{"train_examples": 26041, "hop_length": 160, "vocab_size": 30, "head_dim": 48, "expert_mlp_ratio": 2, "layers": 6, "positions": "sincos", "momentum": 0.95, "final_lr_fraction": 0, "warmup_steps": 310}
Rows from block 3, named by matrix and row number. Each number is 500 + 25 x the weight over its row's rms, rounded and kept within 0 to 999. All counts start at 0. Numbers have three digits each. After the name is the row's rms in percent of the matrix's.
# pw1: conv module expand (GLU, value and gate stacked) (model.blocks.3.conv.pw1.weight, 256x128), inputs 0-127
pw1.149 099:477510520524509476499503507487515467497476509547449506519466524543486499536514504526461491520498512536473514487485551526491498496492517528494483506504481510532473466538509493494544492495464498551489526527516524468543534525497463504495485484492495516529477512469520513491539531515535508505534510505527500467496532427494499502505546455489532471511453521518486515518464553468451517515492
pw1.150 104:495499484478532491494490530459509462535524490488556525468470468504512516498500469516484492510504482537546483531481506491450486497537487489507484507439495536465471467449473547488488501483512458512533547494511518505500544524509463497479488523499514536479486489478517516525532531519545483539513494523492492494498482455522540503466496518471536491460488517507525482465534475516482512459497
pw1.151 112:472509503470511546509484516495548465509486508477510548564489512514469513503498528515469528533523488495526484538488495451517467469551542503502475464479463548497486555493505479496489511505496529527533527488503489511526501496565497492465527493488505498515539485510460510475500495513474477464507495545514471457521491507496468462491507503496478530495529541480487475491536539531493480515524
pw1.152 100:516446516494550527528514538543527492537505525497496499542525549448498523487516504495483499524513510458515529520475513520518495490523516496514518506473473550496511499518481481470504508487481522534485508481519525497532522556477486516480487443463483452526503523448550470513515511533478496510537482521505498489527487511514543499521466532485519497482499511491528522519457527459490520537479
pw1.153 090:482508524526492467502511467445475507516478516511467535487445484462544469492512483508504527509503494510517512504511513471525458515491479515454495489510495472480508514475523465518514489523467474542492450510485515509520465507497508464479491463514474485441496543507449489497454550505501545503459469506532463437496480473491472512459486488507490515536504500486528515474488500531480488526524
pw1.154 096:470514488472525470517520534487513479463489469532535519507517500503475522521532488476537475464533475494496499476464502498518481508480459451493478526527545530530497455514504552517524493483527492528499474515497492529488496504501537487501487518503492508489526525523472481489507510499549492539514488427518497538510502441499543521514479473486489499549505474487553471515486494470491536541540
pw1.155 097:502465503472526530529461448523547500493489512474492526503452513502501461496509494523507487515532485515533479486469557554517468502468515468545512496483513508535510498546514472530498484491499482558459533492501551483529507512498456503515489517507468487520513493474499480485567479527474510487508478531543515506496486505515496494533496505514518483435470493520511520506511501484553502514533
pw1.156 095:528492549507488506522478500474488481519522517506485474452437549525536465497508524487522541498488515522524498524481492470515554528478528534533483493508488514481457521520492518513495513461522488495536495477455482518525510533529509458547499455498495479507501522528487472521535477499451493503485504510501469454472504509482562497468502497498507498528429517474517508484530488524506492482487
pw1.157 106:478462486546519495500492522515473515513479514513470505468525495472530526488454530505523513484506449493466490540478507519510499471518557495535496503485521494540462505487488473491509447475530499491497512539480547493537467506509498498517503454479492475502485481473531491492543519507482517470508541500514559530467485475521484577491472501521487524469479443486516490509514531493486537485498
pw1.158 101:584535508493484510511454457513422466520494475496528499509502533514483492535509537519446472473482507476493500510505499456499491468508537492493501512515514525509485531523509514496521468508505550505492541487514471566500503489512497496498487509472511499510537493559491493490504495477493477485506470481483455518496507511462534531544534472483494494511490520478523448468528506509516522482533
pw1.159 102:492476502499491481509526503519499491519506505472477498489517497518480512462448484482501466517515506461471482504531477480529457467522483498477530571541514515482498516498490473527534467510495532442516481504503474467517473479482504494461514495526488484483535545487517558471483480515488530475471490502534493510485498511493499502504475551542450552505525531477527494488451507506520555527534
pw1.160 098:470487485506507475480495502505518474496534487487500490478498519472483486490466523539447481486513465547517491489529491503484489517521510485558497519514476478514496482562448502471572471491465448514490539506554488497497494531503473497488504453530511474515498524476467478460522558495511498513509523505568479501511523459491513503487508447501520498492512527508510503488494456506459511518511
pw1.161 099:505516483504500511464483506518533553478534479449537485545493504493485497505506481503514477472508530483540493521489495519497493468536484472511535512517503454510492525497501509510505484532476475499488491518502505487490525480532486475476525526468482493467577543513499521486458438483492497503509491521529531544500492542482502495515500467521531519537512528529509477509541439545443498528469
pw1.162 059:503532486447504563483478500537482510535453491505492456489514484490499483471516502511521499487486506518483521484527477532487489495490499463525489477504519498467504479549510544489506477515494509499475470521556526493498497499522481520462535498524479487478469496503448509512475486518472488499468476501494477414480447497519464507520530528463503520466485463553530544521496479524499511471481
pw1.163 070:504504537491529512483468520491456469503521489494511519502450508508468459480451515510477455477515474558529542461508493536513481513485548475530500487516497479529502477476505482506545489476516529509518503510515524518488512545522469525479505516499521513527492520490495530509551531488537501491496451506493495479458507524493453517499495568486504529490501518514483512460476484495522488575469
pw1.164 120:486514521524517476458514522520536453495508495504523477511496489526517485509490506512498482524474503501494468489457497494529481530513517507514495473464515457506517473489553458518511455453512537510466438526505487497484562481518482481554532503493506502506473525528493522515516522497495466524470491510490523531510474489454535531521537450479505521522519516533508539523534454493520468540499
pw1.165 100:501491482516513471495563525539497548468541503492536512505478455481507554468504482462534456542523483489473520493485505511499512534525515526536491529517510444513517468514488500482547487481538489490491476518487519443542474501485502523492465491514497502511522465503505469553489468466471505501507482466522487549527511463524523491523498510508476532521519475539492514526515483519501514503471
pw1.166 129:497473514518515474472481480463524457501506511501522533557499486493458481473504454518522518486479454466474515485452519511527488491521536480450547493494487519495495532520540512472523545516509522562527515536521537519476463550492505491483544479486524478526503508493533521523483504526503483526469522466509538504490513487482485484517468519496501525532489533472478515481520528460523490504523
pw1.167 096:494514486509502508526464494523496497479464521533515479534528527479499520521498524506477534490483495496535506506477423506498507489468495497508502512434497535477560498480489455499475496477548420513507562482510460521507525547478450517508515505487504515518544528504500490494504511477501505479509460505508519488494473552465513498492531549487503520521544498479519520479484469522500513510496
pw1.168 083:545490479478514510530465482530532503501506499542531483496509498514554493479515516471512507543503519491498460526487511494513448495514500545515498456497504518460563510532429495528473537452506497466493500511485495501522483522491489481539480503544506502513499484527528517455507513479515522487527502528460478519469538536532495510475496488541518466481525507491464506449474473498488462478486
pw1.169 111:506528490478497499508457449481442463518488461508517497483506515531501497548536493505494498500485541523468474501525519486469486488476462480498516513527501507520478538511507510466522500464501533509543497532549459550495494459463499484485519513467507501506473490511476500524502492497525518525483438508482492527520463531465500486489521532433464497491476555501537510494533541488509514510480
pw1.170 101:504467513504507503527503457452475524535493503531500538521500479471482493467501513496547487473470427511529501471494521516495489497493537493527495489479523514473506509513514498499550503478507517519489463543473535514507522505455530522532519458490491527502510474528493522477509484477518504513480516491522501477465495494519496540475440418543431501510521473497510495492476516474516528488476
pw1.171 114:464473504531531513495514568501496482485506512468476484512455487520516537499513479510487504484530479505514480524526481505505453502531486490511499511488472439489518506553512532521562494487481471491474463481527526484526556507486480474477464494471480499554524510506522484531488481519529518508499482525513501469529521463477534451503510495502452534472529493509500481481512514474435525480494
pw1.172 141:457521499490502455495519510491463496543458513552501511487460531543468501519507494529505497573504480514513531554481492514548526493482468520489528520537489498488521475521503483506485473491512475488500529511490492484494490551471516528502491481513492476480514517505512518483505493506477503512479466474559520521478483549511467497480481544454533546524511518522477558461496499518517493517538
pw1.173 105:495456517520448493521505520469541479506471543500462499530510500502498477480535522478523509532486522513485513470491491475518444460535483494528523530514503528496510492512492546506501496503491486459499485525474505551532484555497526503521519477501499494514546470435528544493529471517515491512490468466511529498511527477527467474499507475519515509568520500495479530505449496541479513503514
pw1.174 093:516470513503520516528521513505510438460488506510495484515447514480507481493487505524528524548479503517456490533498501497448446490495500552553506540517510439511544513515503451514535479457497532442497505507498521513513480481500524530485464535497520476511524481478502475521519499500527515488520480542487502491508522473495528497494543500498501519538489505518492471560497529498465471471489
pw1.175 089:496471466510524505510477526496516502516520466506510492524426514497492422516484522494539474492522517515475525507527531488474480432486494510520510520524499457528512499508557492523457469461475543482509535535489507539565504478503530459528512522485496482516524511503519507479489476497518490501483508534495547511511450511486545512519515483471509512496457488522484473532482496487493500492487
pw1.176 100:526465483470520499508497512477519515515553512493531525543513513479494529487500488512483480524516478489474531481464511489497526470516512497468551461504542526484469488514493519458499501494536494529570507508546560527487477518502467503530498480483485458507517513492480472498486502508511534506526504473533558537489452447467460530489475489494483529528492548464483503504499499509532502492521
pw1.177 091:465495455510531519515507482519452486487512510512481529486465465494506495492480507511449512530507490526495542496517544506489449510484471515494512517514518500515495484492503529454511530529467531519519512477464521470545440542498489524481529488474552507528517485492496487526487482477464501454499505494513503439513490461464510489508520486485437485515456477510448506482499501502545514533521
pw1.178 104:476509478481522542490498490525463442549497517498531527432477511495498491502519477509499517489489483484498515491487480470521547546503472457481455500492523483487493481522486464518452566457514517542495529516489511511537498517478561465478492475467505485487516510539504485470476472509522487508500480466491492460502511512465547501504488463462520474459479484503481484522472491483501504514514
pw1.179 103:455462521497504503489522522468553489490498524487542445509495501512525503540560475501488529477494523471478497457503500499528486457470513531513471513493512517492472505537487529514508485485495516438550480497504505489503545464520484506503481553514521484534473508492504521523523517564488523517468484501535523526536532500473513482561526477511506523495526525484495470499507471524508482491539
pw1.180 106:459469474517502486536484502491467458517500508486515458498466503534516496561501451500527536496530512481515496540505493481465516485525503487501516464507467488541478493512532517503473478461461505465529504514485513527471459506520496508488523526487548465557496523511509487511528479520503482473521514524473536507473479460510497431513473497511502550511536480508466499456514496551503526504487
pw1.181 102:504529505489515498489522476474509474516523488464457497489523553477527508512504493539467486553562482495529471464489489497520559480516549521480517487468523483474529514499489517485542544508477474530481493557482523493509505487521469467491503536428528538500493522506482482508490475484482468493510510499481465504513520483557495490479501517535501503513515487501521492519474514522518495555458
pw1.182 103:444542504478479516452532548496507467549512518525513490449523506529502463499504446489491477490543494509457454527482505504500487487517525546483491546487502512511470475537489508486518472509464492530533478515471487500527515468526490503482459516482462483537517477518485462467470517466517480541482488469520500494483510487525540497512509525517483534504486511504515521473547547486476506501491
pw1.183 101:482468503461493492492523486520556502472493501497484520492524526472519514545522485487482518506503523488489481501535517490543513468530525508473473509481504472509504448512518540489514510532464522502490495532468500525500445546477492516516488468499492520506479528466514491467500480486472559485480501545531425498528534513483463454504508463514533517544461550505487479512514515539495512492482
pw1.184 081:534506491547541479540532470520478529469538529476484465501473448530534518470490499501510516498534501487496455504491507497483472473542496491501483520485467486498441501431523506555483479537487483500542534489487494475485468465492489481532510513495507483503504478484484513520507516495497527494553511455521532479468488453522454520480519504484484516478481487504461484492504514516539530477514
pw1.185 073:504488496469521528447497498516534491514493532469489478501472478468473471500504429547480534470551488506499521507444516465519511515462481512531500514507550475484478495498539471546491512497442479483478530528475501494446503504480457482494515542504519495473503519514497545491486480480512470528496491516515523477475531500520528478505492512528516530491523525539529486535480481484491521474533
pw1.186 103:508504477529461563487500485483539490520512513451502483535489533551496505529518518522536494527504491507520506497524504496531451458536496538510523492487503496529518545456489489477531435514480494463512477515481526492501539473547460461489494543499492502480516471495494462505501497497531538510496512501523504539524499507463482478473544489476528519529479488489504495531542532514498474539478
pw1.187 112:489485491494495467481513508491521499530531503548508515472487523521542479465483525508455489483491510532497475502523546498435457503504486518535499519488468504521484494496452467487498527498495470473476517518527539497511529448494513490474551473474526518480468467478485445461502481523504509482487514510498458481461532490540576465518498477515491509494497498491452494477485512499456498483477
pw1.188 110:482476491514518458532504561550516505532498496523472509498459504518524513503502512519512479505510518490507510509436524548498496519503538510512456456498489515526517503547507449474485472456506543482496501486503525480504513488514511527491507458508488492500530522511490472499519488479497500473524478468562495507528481497518504515513474456536473554527482487495482485490510540568465515523449
pw1.189 099:503470462473532483483539535536501451485528509480482527483476516516496467512484552539453503479500455562527490526496505530503490482489515500533477551487484474494511483532536538520507505502520488508495522501510488528506479537478508498520522468548474516502534481528526501520500501487532523490521500533502500473500475485487557479486512474480496504513489462543461460507523512559467504458482
pw1.190 100:490480492470455474522483489539495492506481440476501522464494466500531503530475521496489491457485489510475509489508461536533486509478543492501507488505482495523507482529546448451528459457527480439492467503512491481501492457496522483527529506553518484540518488529495482510518487474465461495502503526524494482545513506533528482544462461531520493517480502506473519475514504532505494465500
pw1.191 068:484512483522513547488504484464486527535503515482504504487488478536521524508496462485508537475490514508467457475519506523492526502473503492505481483501538474510478493503534495519471486519444522546487527513507517521420483552498456510532511477487498511481473509472539512542497523506531543520543457497528508536536501460459481504534525563473510526484497511494490498517485528509494470533507
pw1.192 098:487497482497490505492520491494540516500463524492513468519512475496494515488501518506457513515510510491512488483515488471494507498520533497485400504502509531488461524531507458549515533474479458527470522482517460505482493506551487454460519498532529508523488516509509495479500533540490525449505481557495481471454514511517524477490517498491528538497509514496465488513472457494521425503515
pw1.193 102:484483488476451477501504538498523467578486502534510517494497525486518503518505505507473492443503556507479475495486477491501499501493498514534518506463486530514488503536445507498476503475493536518496513565509564527510522480514478515496522467524478495508500483497478455500462467480483457509528508477541503504493501478515563490520484483546519515497515511491458457492506518527505541460484
pw1.194 109:499478539466474545518548549493497469491486495471468476476511482451520463494464478454510518471484527519521500491580478512493460486519500495500496474519495503493499513474493476494518464535494529497511450508498486524489552491489478486524483502526482477501465486470453497506527498543507530508495478508523519529505466506504454486543471496506496490470512522524458544480480483484495457494548
pw1.195 105:503519519470535510481521537510500514497527448454485491530507471524522463506489473491505506516536494498520503517522491495513495524506509506518524542527482509507531496510542472540494512493515527473500447502508500537470506544538499472480486461474559502521528508542493493518527507503515497515491493531518516542491518550490496507487498461476555545476529475478458460515463524490571497535508
pw1.196 086:515557493479512488473494486517531459452525482523488558501491500503481497531479479545485517531497481553533513465516543546451509512466493513522473486515508494553490523504482467508529479486473534543490482544544550544485533482521503489561506490460492486559478505501514480496511507508516481494481512515507478527481493497504533495502495465503529482491503519526460468512510508504504521485500
pw1.197 088:466548495493501509492540529482445496504476496528480494536474519490496503534544495485506489536505465506530513482492480485541503489543484546474496550487487529537498492539491498468522521526465470483526514528527492527494468507520476524517480514505486478533518486522470483465501503516534483492478484502469438469480514530558484516492497521512507561481541497452531531469515527514521475505516
pw1.198 098:460498568517542465516508498507487505519454467568490531495470545533486470467471504505486493467512463531526527499507495474523495512453532497474488514484530495500508501467530473477493485496488533490514494495518510513479458471484519515502548481525539502495528495452486527546509543495506517527534523459505519516509454503469503528510544480531499504504513508484505507483512555495493513478544